{
  "model": "image-text matching model",
  "dataset": "close-ups of made-up surfaces with and without defects",
  "horizontal_flip": true,
  "encoder_arch": "vit",
  "fusion_encoder_mlp_ratio": 3,
  "fusion_encoder_inner_norm": false,
  "init": "trunc_normal_002",
  "eps": 1e-08,
  "ema_decay": 0.999,
  "warmup_steps": 2240
}
Rows from block 3 of the image encoder, named by matrix and row number. Rows with one number belong to one neuron. Each number is 500 + 25 x the weight over its row's rms, rounded and kept within 0 to 999. All counts start at 0. Numbers have three digits each. After the name is the row's rms in percent of the matrix's.
# fc1: MLP up (encoder.blocks.3.mlp.fc1.weight, 640x160), inputs 80-159
# fc2: MLP down (encoder.blocks.3.mlp.fc2.weight, 160x640, transposed), outputs 80-159
fc1.254 093:473517479527538556508486473462450467459515505498516494469487506533492513458491492499484479488484488512515514505484461548480512515462454483466495506537499524455491522489492519505505491506505526518493535499478558515528529508489513480535517464
fc1.255 095:507467490525467501480540507548554486512444485484419498529504477533483492495486484544523494477498525489497489506505493442470514474499481506461478529500499447491477507569508511513495505516540490486480503510495518465477508489504472487514488515
fc1.256 123:475463498497489500485521453506472490499478539531466495482516536490502502556545492453506478517455486503488528473511485499494469469473474521496521492526504493504473503522520550494460481498488588520461501482520484528448482499414502495514542507
fc1.257 102:523525481502546501508467549500509519487568517489531496478513469521504488507476522484477546497498491491501493471510553533454545486497540500513462504497503505513497474482495482455518482481495495467497509522442506506503498588517494530463508498
fc1.258 143:544502484513478489504529515524483425515467507503520510500522489508485520514492495526548550484470518497503501519566487485524467516510474504435542519502517465510521471519504469511532575488478489491514519478532506480458482450513509431496535498
fc1.259 103:504501513513492537519520508499529510485514506513506506516511501486500523477505496521498507492512493464509432508528482497482535508528515492530530487503456431504455514466514482493502466510476571479497508464535474493491511516499481474473517491
fc1.260 093:455521473494491496495518500523465482514474543471493496505484527488504537507543531469514463500453491499474518462506520459546505506458516491462462496485541522522483497533503478482502566506497503470508488541485509522469509456528516502514516522
fc1.261 090:506492490474504526494431484462513501523519474493553491474505460472496518479519488541545523505450479517511470451482555573492481495487464512475469508488490565500477528485511477517517482493509539509514500507473508549449499513461501529475465493
fc1.262 094:499539487507525509512532505522477475512470488501537516480494513480477512504531524537523567486508455524480454494479519521508529493486483522483517504521454500575497501479543466562527525477495494494478509497457468489447522482495510543512490517
fc1.263 104:501548518477514502486466509474483491523541498482535504464487502534514476543469515508486489531545467509462502502496499527508479522477475483466509493494477548492487492463489504520528504516491508484490510496505501563549499497474541513476475462
fc1.264 114:460512504494482488504545521503494497460521524516494516491494546493522541498498494414487435492493487508520518522519463485517512512481493496539455499491534515458501486472472540470478516521517517504451478505441500500509525487490503489500450497
fc1.265 082:442507502501521493489506497518496502485499485471550519520477530459516530486508524498517572522530495479519505491488502489490477469518504458473504467526516513528472492499530484494505525499495446494512495504536480494502524420531504514480492510
fc1.266 102:529469501488475460517511518512505510535447477493435496487511523449518482532563523498519515498446487500504532501496496482521474494477455492456512477505500510518490501518470529540507538492501519474548483496477467514445492485453498528532507511
fc1.267 092:546451504502485478503522521514548503539517464514509520478502481517506445498532497513538538502477492477466515523528495527473488461523479528471510487522478475552494513510545485518535445499489500514497498485485498493478473562468430533496449533
fc1.268 108:517554483482519467513505527504523487527508497494526487475508495511505479545497524492501466489494520501521506458545507521523548540501516551524475510522511502487509478499461528502521461511508475552458501490507499514532504568490520485502466503
fc1.269 087:483504534416496473499515477492429495483515501490493494512488532490486514565494510467496492490486513506469517455450478466534486504490511457512489480506513518469491523473460484528511510499504460501506467522501478531497479461501568516530503570
fc1.270 090:448488512520527501500543460525529459483477536532513505458485517485475506514558528464541473525455491504482493509490516489487469465501504555494458532470517508492517488518550528471478502513500504465501514540480504549465500452533475483486515508
fc1.271 091:469500506520488453504556529510512465524499474463538519530509567507509514573496535492506496490542507500493477511500451441546495520512523517512525503519488435516461492482518461510531500485489461484451513487483501489471499481529495481518504528
fc1.272 089:514499489547558537488487480526508491528540537498535499471495515503490495499551504519516543480434476485483492524480555506493496464507490572525507497498500493536510497523550512452539459509481495487480511505523501480514470492504453509476541497
fc1.273 096:548479472533513526501506504500575483493504499502510522493513476489453468509533490517562536511468505489489502513492540515470480505518460535447562487504489492505514506522535518519511473464471510476515511513484475497404502488457470511487487500
fc1.274 102:513488508528542518513480536492532492513592536527540510496534521504490520500519506461497528490507503533530484502520503568512509519477499528518504502500468512525441486463546456478547479484483507508493513505477533543461466514448475492476507511
fc1.275 084:451483518495477459521523517529483471530466474511554533508500513481521513519506506462482451475460504527502500440499506433542515537502546480507454487534554507505463495509521468476505522481462494493482507500515543541497510495479530484545497511
fc1.276 086:479522520470498469488538500508481459473507503485539516510513570529499514528495507447526446466490487494463509484504493442517465519491500537477525499503504513457529496461506490530468514490526497454451519506500489554528523469489504492505484524
fc1.277 086:445485526487489468498529454505456481494540488509514508532528577522505543543490515476489485489500520498488495483473474464533466528489533493528526502514488485474482520469497498518519463475500515483457502488515506546479485440534519487508531526
fc1.278 129:552534512508557535512442480501500509529529485492545498492510495489516471442560513512481539490462492507480500514518561501479516490500518498512503503511484504516525493505529522461558465494512499484531484499495492508516514516458498506443510483
fc1.279 087:456476488502492479481497464499464459540494475476541486518505568501494500517512495511521478495479505512503470460447498475539465508503499528473551500505475494466484515512486511519498482501510536439455500482503492539502494443536524465502520554
fc1.280 093:500482513467493465532508430512502507506474492502439480517494555505516530530537497458500480511494524506482502447493425455556500478465547452490501507503512458473505500497499513499500538519465514455509462523456524520463519474494505490512530560
fc1.281 106:454523494499523511525492499478438490503522495487512503502488544494519545530435495433485479509545489524483474478530513505515514525502515479523514533513492532487482499427466499464534480532488495473462478488474518512524499495507548508486489535
fc1.282 110:473511487513477491515528477517489444499478477496522491499516520483499523554487496538551552497468504496488499532525485474526481508513466540447552498506504481517524470476480476544524527490489502486470522498564487502460493444543534469509570491
fc1.283 100:503496488521523500494527496533555494468479518474493526518512465503470550515503480450538506489503554488534531512516533479495526488536500483456501500487521487526483496535547523490475555469488515498513480496475495504450512444505476515513536502
fc1.284 093:473523516488484479504524532528460458476546527485492493527502490475525483520470508474449461466509463501468534498502482480496522506496537475531466495503539519474513493484451453492518523480498444437463507475476493542552510519505529507518468506
fc1.285 084:509506498497462464524487511485469483497518496506532473537522500466481453528444506506540513510529515497542503448538515484534496532479493466487520494518497518461541505517475523514509494496484514497490507514560480568505469454511495495466463523
fc1.286 111:435490484510470470519536483511500485480533505500526489486505507502517493536510510475505440491509518511507543525441494484502517491495522480520436519489557486452497501492473487485458488493513518444444500516484522535531501487538479511518446528
fc1.287 094:473467491473467483489492436491447493477495526480480486520506534505510537557505493494509466507495523519482488486434497478538448518498492519486515495498512490465506516503481502539512491482510515484467483485470478493502499425527521503502481564
fc1.288 094:457534511512476470536549472507495494501509474519499471516513550505509512509506500514497465519517515486518520497500500478486548505460491542497465509499506510453506504493495515503491474534519517508421493520528499499523518490550513468492503524
fc1.289 096:479514485526457528504491508540521462480494487475505500503497480484472490524464514504499466519512525491525500506529528484512519532472526448507443541487546535455521516475487525495491530488517489465493517480507535508517485464495505480499429496
fc1.290 087:495471524503474477479531537519508505467522503511509482518487540536522511524504531510493439510506486494475513545484495424514494485482539482507455495499526432450496490524497455500501537529493425441451515546468507467505499488548473511525478561
fc1.291 112:495502484516545518520464523482504503502545491502509484481503506498509496500514499515493540525502508504496518471470536544494511466487515505506465500489485513520466488503528563496537455495506549510492493508450508504475510552457552531493521478
fc1.292 097:504469512504496485492493531492486482467516489516524498531509518528533516503484498477509509509536498508494481518501428445502461519505487540484601484517508454477522490472497449529526500512506504485495502489515499505497499475528484501519505522
fc1.293 081:437491507511503500493557502518487463486458504460513509510499492494501546490533518462501474524488472515521441496553494439559515517490515463490489500501522536538433483525515492458493542486492500503481477479494507508484521474524471489510508533
fc1.294 095:474482504477502513493444513448505500482534495476502467469506531477507448490494523509493525499501483519452462511486503536477504478490474450484472502516456512497509503447504494488505530495525473449545517510479510541506518529460490506512472519
fc1.295 110:527503479496490532493453486458472533421510498494467503506514493500521479464491477537475496524544496534499465497482498555508505473477466473462522464492448463495504508475510505519491493500507509459537485478497529524482523486496516553451502478
fc1.296 089:412506513472491463487522438511430444509507522525519489531501581500510538535514502470515475515475504502503474441501502465533500490494518488501508503496487503484465497495493519501511496503490506476468506485478482550497497458533537478493544545
fc1.297 083:470455492475502518504455517500435487516526498516509500491497550532497515501460490444479492466529471485475536521511495463497476501490517493508528515503503551486539489475531475501509514495504509470494473526502501553528510460470521509464524529
fc1.298 095:518478484512483495481503541552556461478486493495489512519489500524472467497503504548540546498485505491492483522523514471490477482509499510457534536502484453516495511544552476514516531491514489474503492478528503471465473500495478499512498530
fc1.299 095:484480516492466482535506483501497459513519463509513507496505544481478478492478510503487524484506543501510519499537529494470514498488483491507490509534486542500513515424466506567478485500515499474412530499542515534473495511467504465543464505
fc1.300 105:461513512465471486481476466475421480444495529513552500536524546497517536518510483482529480502513505519481475482461478477546455499511484497465539501512488518477517521473473508537515492479513511488482500488536492544504500444515522488501503552
fc1.301 112:485478462526511538480516524516535502479552509508494504513492527485507516504470487470494476504519497503489483547494472477505498460521511459516483508514506466487503517491559505506482449494510502469450525501475516520491464560476466492482488500
fc1.302 132:554482503532483493519502512516550461513522476502505513511525513507502445488531501535503537505477522489511497488560482501506504470500501516479516494505495434498486501550536485481512540489493497483512528491451507522465500546452473452505489496
fc1.303 126:475523495468483489491543525497521516488552513485514487511495471498514471510483508509477466516511490501484490480497508509533518490492514449503456498508518498483450516520539551471503497508505512499538513514501487542481497560476511516496488508
fc1.304 101:502512496476470514481511490519522455474444473500499485497516493515497476509550496523507472460445499511481539465464496480517497495489501530522463489483520453418506497530509511492469514503484509533500493501496504501510493475479512482541509501
fc1.305 099:425482490556512486488515456521488491464506498518539481503492504509510526465508510485486491505485485500507510485537498464507514525509525514527479514520530504497487477476504489462466499505518472464483516532496517484522511463570492487486525540
fc1.306 100:537512492490464491506498534517503495499513485507481497498476548519507516523471511546509496505521502500493527492544490495508497549501478480456517527503494520478510502513507518547523519529479525501478522527510500481531512515453484475516462463
fc1.307 095:532455494509524523507449507520535466530600504521511505490539519480486505518515509497508528481493504512495485481531481512516464476497530536512490484511489450525459503514549500511510486489470533483474544501473519512458469544433502468491502500
fc1.308 092:502473501446456497506473492503492515473473505471471497526510482516525531526489495486530446503505506500492502503470463424541439486501475478454553508499529469444540501515477496509477524516511525458535484503497533532454479477504489516523489524
fc1.309 107:506510491534519542489476489517523483493518558479559522468521518493479509479539486494509534504459507500505484508489534527503505492499476520474488495492518496527500519543566530477494514470495515536496483507462491542435499486458513489488515450
fc1.310 102:497553513474535516454508494475454526538494515480496511482494517525511534487527494472485474474504481521477491476480480480527496530466469478491488488499492508499478502476480505516514477509495536490463482521497492533535508507463519521478538452
fc1.311 093:518490488533539546492495509523536473524519527495550501462501514516497502498546511503538580498448482496482495505482559515492488492478475538474516507492490503524494496526579533461541478495509519508494492537455494520461498498463506482463557504
fc1.312 088:457486486440476540509528535532489528466511462495518515508489528486522525486513466496482466462475503508494509465490506491505517494512511463511441505510524513452468523484513514525481485494485491472445505514502492529487503526499516532538537509
fc1.313 112:538488498509532507488508487508514520497529486508505519498498509485499480516493496519486545507551502495484455518526493507456500489500529516511525487529446472569457495445518496536506440501473498505462489461536492508475497529461461522461518493
fc1.314 135:498551497524563535510458511493495503508536511490534490479502549504522492468542508507473517503472511496496496492469561525480518472496504519513470502504465518525484503515539522474515450497506512529466499516478512514528488534474544498452532475
fc1.315 096:521531535499487569520426518499509529430526488491508472506496474470491533506466477507498461507507515494518536511479538508494493519509524502519482514500553537421535504497500518518473470502515538499507506507498492471517487498466503491452500491
fc1.316 108:455502517510530544545460512467506492492546524491530491472500553492515499459526511459485483497493497514469493496433519545498512517508526515565446495506482514500478507453514463484485472477493518489466485510503502588530486515509510499476493503
fc1.317 094:481477504527496479518500475516516479488472459484466508524489529483503487521491493550524533491519519474505496476522477491532525510516481490476554503511476503482488495505506552552509484489487459488502489462544503472478498495486488485531541519
fc1.318 090:503483486580532514540508473507543520496513481528504484464511501503511507487561485528499544499477499467507491469481481505501487454497467529538523474512489457518482492511550563497533476511497538500518507533482502479433522496488475482485531508
fc1.319 104:539465480481480537502444461495530540468486481470514490507512484490489468477545518518485534485469502487517475506505519501506485478507507488501514487506484488540514533509549509491526449476498484486537537505480497518472489515454471547447488517
fc1.320 112:467503506535464477512524480509468431500511495500546494501502542495481521517488509497555494519475514492513507502520479496485482512510466507473515510491499526489486518450501500539485509480463507488440498503554489534473487442496510454543515480
fc1.321 114:458500481488505473512486482486482524463487525502512487507496531505531576481485495466531483487531502510483470527474439481533490527511463473471549509501489497499481497471486490542528469507509495465473500476464514528506512486558516530498506531
fc1.322 113:490484502461526491508481579500478488451561522497515493498511487514524488535451501499460485541545467519514473524549486508494515498490530509495515481505457496559493480455506459492523527527527457470513511491528493541486524565486566509521536486
fc1.323 085:505449524471516499507493563491470534468513496510499512513510535551474523479467502485481468496525506507511484509515468510452490517508508486521538457508492503524488501476493450518509496511456511460435500507496496468538463519493522526488541512
fc1.324 090:459462487473475462484541512530455475467490522496503506516496541503494510532537519456496441483466460520510526459514509454519469513478510467519442469525552524446505512493501509519498520508493465481457486512478522463498497481486526516509517512
fc1.325 108:437477490499526518456491493473496488460547527491565478510513520498495489496513511482495448497485480521493509490500507522496467498523494476499493518487528546488498537502551532483491485491517525509434471499482477504482524513473537523505463476
fc1.326 096:497508490480504507515517483512535465531589530527538472518496490503487500510488502481480480477492512531493511460519493488492505484500539465535447489479499465512458503494511509463463494493486522477503516493528493532455493524475482478495514482
fc1.327 102:503456506523526530499497496514474496450497542514533525475489490503515558478483503498482513499479523496509506510518512547502538461491476517518536495525507479511475522516560520472518497519493567550530511484467501476427489486457512518495523509
fc1.328 106:527489482519464483492523514499517481454478508504481479519505475503472500489501503566560518492499525486486505493525498463495516462492460473439507508503514474492498499534488499537449557500503481468530495506519474487446491471452491500513514501
fc1.329 129:469488483539495493490529504508506442494476522492519487510502543493504531527522504538560517504452507500501489554523477467525461530503450543444576494506497456472533491494509502540525526504496487509457519466530490479476500451549474461509523492
fc1.330 096:536508487494484501513516509535521447494455485471539505484507495492489491523470507538565537480487502499515520530557511488520508534499486497425533516501499486524524488530501485501536585496472491479518512470507505488448502449522516487488526511
fc1.331 100:514466472532534505509473480544547513528485499502528501508497508494480521525543518496494505508481472465513481556498525479541501505523527513531538503503500482519508488503547523469527511506490461477495492492479479524489497462556441508490529531
fc1.332 107:482492497538515504528537466492471479472459539505519493466519547510502508478587490522475522491455509476508505482496498514506516458490509535490521507518494460526485483516529498460505496516474514495510480503489488515469480488512487489467576490
fc1.333 127:523500495514561548503438501480528504506535495501509478487502513495511486435526522462527521507470479519490495524457558502463478496486484533468508509492482509503492502513508553479506449489512526515478488508488514519519506534451498525463521474
fc2.254 088:534485497475443464496538482517553494524470501507506499509502522496495494547487496511480517500519501495506479518560531475523501517507539518501455488501508491543521492506524501498511491493494476488495501497546511490485500508504474550494492516
fc2.255 098:498552502465572502501475485498441505497568504483563500487501513494502498525503498435465506505526498499498491452492500506505495516496512497530493504495476541509496501428486516471526487491500497511510499501513493524557501490527553508459538491
fc2.256 106:536546496505509506501459508496536505494538466497544512489498473494497507467430504506505511500557501506500471518524515506494499566498527497510492490501488527502551508485471449519540510491495417476541499499490506479523502495573497492472450495
fc2.257 114:479468505518446485495518476493483486523457516509491487513507539493493537502548500509547494490486504497493517546490428489545470499503438524447542494500528464468527497499478518555472501506496514529490503500541478496501504442477488494547493515
fc2.258 132:467525490472534526503497488494515570499536475491493508481494500496504484510464504476440462504531500501507489460441533511474527473492543454568473509499482537484471509475496526486477446503499517489518502499470518523555498534481522566482495488
fc2.259 093:501508507492515493500490478493459504520484503507522486498497519509501503560471500458554491498478501498501507483459509501499454497501484523439494510499503554468538503497458526524495508515505444511525501503487494479518499471534558503529463542
fc2.260 100:548477501507521526502445498491528497497522465480497518493498481494505474498480499512476546509566499500502472488483477518469524507498527475539527502500476497496526512491482488492512470489501505495493502497501512496526497550486466506476504442
fc2.261 089:531486493537481479495533492494500519479500529502445504508503530491503531512498501456451477502513502499498492545527457494536501549497492542509528491501509423489552485495443515548480520490494454508494499495513505460560504478517469513546515501
fc2.262 089:503532492453474461500517507504528519519554492491483508495501486504502494500435502483465422510534500501507495481505485505502525542495526468529465505501515522447499499525488504486472503491499523482540500501529528519559504502521521512513516480
fc2.263 099:511480492534470498496549494524517506485472543508456515511503485488492520452539496501458504503443501497500515551565510492477531498503521530534474493507504471537507498534529493485498514486497492524453502501525510450441498517526441496504535507
fc2.264 101:537491502499502516502470462513499484512433480520499503497503441502495471498524497588508574493501499500502482479504539504491489499498499534450514501509478524536508507530508453505531489497501481515522500501548481476465494495530454488472523472
fc2.265 096:525492488475497482506509514484496533503507492483436499491498473501503463507496498479486450504486496498501504490470501523490516480500522504536490512507490483459493507491435518507480516500504541493510499497480517497536497559473521498513510488
fc2.266 104:498552489498520513500497486513485494487560483496568523494500498499496528501439504507464484506542498506504483492515545501474527550495542503551481501505489513497493497473534460490513475486496483520455498500529528513543500483526507478461502472
fc2.267 091:455540503492508490499489495489455499489489519510525497500496508491501576511474499457515452505534502499498487494455479495550499515500474493478489505491508522442516495472459519545461491510497499498522501500470495512562502427518535502530533500
fc2.268 099:474458500542500533503477491490504510436466487511490488504497492494502516460550500521514540496490497500497505531472447500479461458504459467460542499506512456502526504525515480520487482512501534458554499500467490503468503483489440533514526489
fc2.269 092:543487495553501522505504533510559507471495481489483518493501478492503451438512496513489503505492496499503499524539531515454521493505530515532496500508496492522501513531538484471513503481505530515460500501476516475487496560498442495471511434
fc2.270 095:523486494449460488500457513477510518516506438487485492492503495499501520497453504524475516501595499500498484503500438515546516527502519460532533502502512508481511497473464468550495529494495505500529499495509508498528502535462511522523502483
fc2.271 097:520498501463561556508468494483517536481490485496483502484497451499508452436503495485472513510491492496500484461470542520461523450502508466515475508499476560486498506505475525470478475506506534491556495500484539491531494541493497526472503436
fc2.272 105:460490495454421445497518547490489492477470468491483495505506488508497555502438505509537468493578501501497516500492439513544497519501477462476518501501535519443537501494480479560468536501497518468536501498476505531510501516485534512559467506
fc2.273 096:455543496453473452501510496496463513527500498492497497493499502495498558527450507474456441502567501501502497496480490497545517488495537483524456501498493510479459494476441486514488528498496496511518504496502513503604503493513539520524503514
fc2.274 096:486475503518438475500507495483489519470427494517471495503500474497501501503478498543534482496519500499498498508500474488515481526506476515445526501498531504451582496534436509591458507512497499488521500499507487461518501474539516517563449520
fc2.275 089:532493503537537560506440493483523512467532507495460501496503478493506457462542498487521557506515497499497470513481461511483502495498475512507535507499471511500544519477455510508529496488503505484504502497476500472506497538533483501473510461
fc2.276 094:536504492505519536507480506508511520490483485488449519491502444497506466447509497521443531508505496500504505490529532520469536480499545491547465503509483506556476519540512473467529509486504502533506500496503519453485496563520473497457517449
fc2.277 097:548494496481546531503475527504526493483483479486474515489497459497503442436508498505479515508499495500502494496515535513458522459500524498517467505502475521514493517521509485458501520493505495508528496498480547469519495579475470489466480435
fc2.278 132:455478500508414432495549533487482501489486513504484491515504511504492560538456502514542459490528505503497523513502445495521481538504480528472523499500543488457516495503484487560452518507496514486478505498502480508493503483524527500554474536
fc2.279 100:551526490475527527502496520500528526462502494481466528489498442497506471465488499489442489506528500505505500495530530523463548499500552487550457501505490520536500512506510495451510503491502483528529500497489532468518498573505467527474484435
fc2.280 086:524536501526522544502487531496499508478515478496537531483501472490499475455467497519492516503504497500506487518518575522448518521496524531540477502503485550532497508492505476462522468480500455526462501500515517465514496528524490513457490438
fc2.281 101:547468501518470491502521513516530489467475510500457515507509475498506443460578492553513516503436496500500534521530499508473521482505496513473473496509519478515509508571518494487487524481506519524480498497520493466463497536508444482506527471
fc2.282 124:515517492471541535505486504504524550495520482485494506484495478495503477476472502473430452507534497500506488470468554510479534468492561444576456506504478529492468506503510521463488474494501507497547501496469528501551498543469495549475476484
fc2.283 096:490512494461469469501474490478470493535519449485474508485502516500501459525484505517464493495543499501499477477456464518508490514497535497546511500497495512456506507468424474517510491493498503480504500497532507506578502533489517501507499495
fc2.284 088:531455505561520535504461484502505503500431494505500498499500490503504497480570495519520557498486493494498502498511484506508495474507452538476547499505482471535491512527527525512506480502506550558472495502541472449439496497497443470481529468
fc2.285 082:505497487527555529502479497514525525467470516481449523495495503492504535458571505460465514505457495503500521510496533524450510474491534503549489497505480500536477508494482458470526510483501459484498498499448509437479497558523496491487487457
fc2.286 098:570477502501553547507451488500503490497456502506491498493503492502504482481531502510470561494480498499503465502545508498498496494504495526496544493502455494552503503486488474492551496490502476552534502498534493456465500516480476488468537431
fc2.287 103:548516494496532524509503524507527506498511467485493523487500464498508448456491500497458527511496492500503491489531534527464551482503537473540481506505479531529486514492520482458510501488504492509510498498505534491497495581492472506470507423
fc2.288 091:542486493471566566506444506507505531458472522503500507492499446497502474462525498483499537504472496496509492490502526504494504481501519476515487498498494514575507505504522479477531497488503463484558497498475496492450498518480478523470492456
fc2.289 087:525487499509554503506493476515487528478500544494478501505506523493501508463575497481451546498471499497506498485512484500486489484501484535503538503506455449567487496507493490484531503486504501549467502502510471447498494554524490506477566475
fc2.290 081:525489506488553547516466460493500491524454472494512504476501461499503472482503500496485572506511493492506476444499533518503529463499516487514500514498455566542455516479496533462521471496506559527530500500530519514492494508494518498449517432
fc2.291 119:494500499521426463495551497496492491517480495509499502512502494500491531507479504519546481492505504500499506543542447489511494561505478536459538490503533482464557498498467465560474523502494465500501504500539492491512504445529469482542466514
fc2.292 108:504522499476525503506524511514505505517494484489483518491502476503508467483486494522447498506479497498506507463509587519487553460496555450538417509506476559514446509526528506438495495493505501506494501498485533491499497534493515507453511463
fc2.293 088:539496502487514522503471502481507513503558472492456504489503487505505448501503502496517507506516497500499489480441468524474503504500485498515518510500494499449553520466443515524506497494506538493519499497513502498542494531499511502506516454
fc2.294 089:535488496557476489504534488512493496505464530510500499508503516486495548500507490492472470505464499497505515540555510470495504543509499542521499498506495471526515484522499523503501498494499512570425500503542503475458499476485501499496542496
fc2.295 097:507525495520471454496552496525498476570523521506492506511502514501496508529500501485491495498431497501511519518541529488466505527494530566524466499507507518512458495520498504467506532493501460549428501503542503481505499493507501463506489542
fc2.296 099:575485490499531533507472530489552517475496477481467521488497453495505452446500497502479517508515492502504492509515505524462533492504527502536494504504483506520525521503485488485508502485505503509518497495491525476505495574483462502489489427
fc2.297 080:537502498522472471507557515507558522462456516507433516505504467492507468442528496519501499497462497497500513497537517517487540487511496524506481502511503494520476505536481514468478524488502493488469501497464500429461498570535474492500480443
fc2.298 103:471554498480519504502501475490448547520529498488529501486497478498506535528467504439477458499534500500506504453461495506514522498493519464538480510495485552485477506460469525498483481501498520510512503498477487525555500489516579525491507505
fc2.299 084:534528487520541522505474496516518527434466565503507514502499462485504515471519499488484501501495495497503491486509515487484508508503527503502476499505503481552517492537519476454535485481497466523574501498482496457521501505570476538474497464
fc2.300 121:545507493502528519503516520510541507512503475486457519495498471499505449461505495514422501510492497499503498488535554512457548487499553479552455506507487514518472504516526483451507511489504495519493497498491535479510496571492469507465512445
fc2.301 098:519524499485472496503487469493462485503431507517538490499506471509494507484545503542535527494470498505499495481513506500527485566505443571455527499500503540485525504502447486521523511510500479512523501502532489449499500436541506470507509507
fc2.302 129:455522502500495513500496469485473545493491512516525492495494505498494564532461503463517476500524501498501478514457499489508464529500487518496520503495484544482517495444452522553490452511498460509516500502520489489538502442536532540511470527
fc2.303 122:519498504550522530499464469493490482516482520513502488503497515492499532504540501470544517501477499501498485538489468488498457519498458587469564499497473469494530503477437480546502495515501487511477503505498477461530499456529474482493508493
fc2.304 093:515514497513530503506476494483516520511564500494504502490494482491499528493442502454487507498551497502496461528531503494493478528501523514505532497499463534545505507434444489521542484500497446480510505498508498488529502510540498527457487488
fc2.305 103:548445500459505513504462510485520490514453465478451497494499493502508470528519497522505522502524495499498497498477487518524510459504492465490517500500496479484514504490442493529516518494504525524525497493505497513496498555431497496510479452
fc2.306 102:499508494514563539503498472514516526492526521496499509494497494485504498487510503451466527503480499498504482505506528490457522487494546519543478505502472511576486497485496489433529476478498435485496502501491501477480502506570515544462530506
fc2.307 094:463517505512449482502508495466482517466426491515519493497495482500495538495469500515541496501516502493495492528482481499510494551509460503464538501497509537447545493470429495568476474511499468476537500505485499490550503438542509529536491508
fc2.308 095:544525496533540516504516498513498501514516499487503527493494514500505475474509497489445508502481497501501485494536570524475541504489552515569455501506454531539455510482524490456533493475502452521445502499511520451539498518517510490436507474
fc2.309 105:503506496478446453496500492480496512517495460497475492500498487499495514512449502483519474496560499499498487513499450503527486543500496523507523496499508522454525500455425485564498523505493486485524500500529506493560504482523511517530477529
fc2.310 097:525490490536475492501509483508525488480523497499483515498502475491495458508458499516490516504487497502506498542559528491459490533501541535515502498512502502545544504511523489482529509480499446506477498497524516444462499510566444495479482522
fc2.311 109:484502495478424450498512511485486519500487475494483495502502495498495542526439502493521446498559501498498503521497434503538495540505497509491509498498527508443539501484432491569462518505495487478529503500513504496544504483508510513556471510
fc2.312 083:574480495578516500504439475495504460523495517494483494500500472489503490483536505486536532492482498501499467527529492501500477521498492581486552490503466461523542507488439488504540510494498472518513505497514508445528504499532448447454478498
fc2.313 098:458513507514463486493507521492474489505478518512503486506508486502496506473509500484567432495437506501494538491474496501529475495496451517459474506493537526435533502534472525510489533509500509494552500505456489485520503452539548463532476544
fc2.314 131:492475499512415455495534507483499498498478500507486493511502477497491541513476503517555486494513506500499512526527429493518475547506480530465549493499543485462557498500460483570472528506495498482514501501527488496479503462520486500562468535
fc2.315 091:499461493505470447501559503514481466521464514492449499512511500502491524532536504493500535482471500502495506513546469505521510502499479545469522492510492473546467499497476462498525541480497445487473506499508482499458500549530504477521521520
fc2.316 105:539470505539426465497519512490528485496453500514470496516503454496499523499482498541528510494500502496494496549567473493524475506509476532451533491499516467489553492539473502549495542507497483517528498499504500432452504502507474488545463499
fc2.317 092:502543489464534518504493498507493525494544498484537517488492463498502523478480501448471472502503496504507500484467552510450502496493558499548451501506500545534477495487498477429509497488501502493524500500478516526542498506520513524461488467
fc2.318 092:484515499437468461496489516480487466515477467502540489490505506500490537539425508487512466499557503501505492526486485493526489525496502488463494501500509545466511498456465456539478494505493448489520502499518517517579499487494534526531474512
fc2.319 098:471520506515470439498532517492467466545543506492469483511508507499496552524484502465532464492522502504491519519493450505532501549501457533460528502497507483434491496476420507536479546507501510518468506502527494494546502487531537458523517499
fc2.320 111:535501487468537535507465505505542549490493482490477514484495477494504482483472501492425483507541495502507476493486563501505534476496566463575463502505481508510508502510477489471527487486499487496565500494466519478532497548494497548466475481
fc2.321 124:547510500493532515505511511510504472529507479494485512494501476504508428488517498520450519504464495500503502476523567514477537462500547484534434508508492508507471505516532502440496514495505513523489500498514535493503496539471473480465529455
fc2.322 101:526491494562457532504514435486521511548451512518456493499501505498497489492575499520556506500419498498498509493459511506494508487500470514489508498501521475429496512547481567540477483502501533531470501505493481483511500437481452485510462531
fc2.323 075:515502503530492510499517462527528472531489546501464506504510468495502480501545491522533524501444499497497523487534534503524529465501499513477467499505499504487498511557504558447488535493506486518509499505515495470454497473538482446497478495
fc2.324 080:548498499536545547506423471482531499519503472479501514485497442486507471458516503504499562506535498501496479515503513512473520488498511512517549498499456491542500507492460482501530502493500524506517503495506511501494499532530473486459515470
fc2.325 099:567480492508463480497511491494534488537462484502443496503503470495500506500497507525493512496522499505498473527526474501524488540498488570515508490495490461476513507497405470569517531505493489498545502495528512484502508483518444482523486490
fc2.326 103:511470498544461521501473497485490501479430488501475498497494501498498511495520501507537498497510500502497486541481478504529479524499472573463562499497476501485550512499431493570504493512497463526484501498494486449536500474525525508511463509
fc2.327 098:506497506476448449494496487499525451554526447496510486506500532510492476542493504513538510494532504500503481501487455493529470534502487515442500492494520502446521503491449504559486507508497478452489503500549506539570501484500475481532478526
fc2.328 103:489522494471547514505477461509493539518542488489518505483495514490502521526465501449424474503530498501506479488473521497490507535494558504561492500500465519515470498466491515471526466490495492516500500498499504509566500515541531535466507495
fc2.329 133:515535491456530518506495504501496539506526466485498507483496459500503474489451501474436481507541496500507495450486548516483544466497561440569443508503488551511463506496513503462494484493501511486546499498484532515537497545488516537474502483
fc2.330 107:463519489477521514503504484491501556499560487488486508485492504492503504519471503464435464499535500500506485460444507511482517476492549461582476507499486505489464508469491510494479453498501526492508504496483504528571500531477524549492496489
fc2.331 100:499523507459432460494526518470495487488497470498469500498499472505500509494454505504526497488548506501496500458471445521499489483493462496476495501498520520458502514491453491567458513510502550491513504498517502495532500536460515499529502451
fc2.332 105:524508497470463487495461506475538516523527449491505494495492467501497508501419506472536465500572504505502487514486473506500490519495502508505510501495518523444532508487467515556489511506494499489537502497510513522526505496484491517535445536
fc2.333 121:470497498500404428496553519491474490508475513509495495512505485496490553541462501550521469496520503501497523516548465495554498548508512503491505496500545491476526495509499462546485544497494489499495502498525486499472505459527510487541469540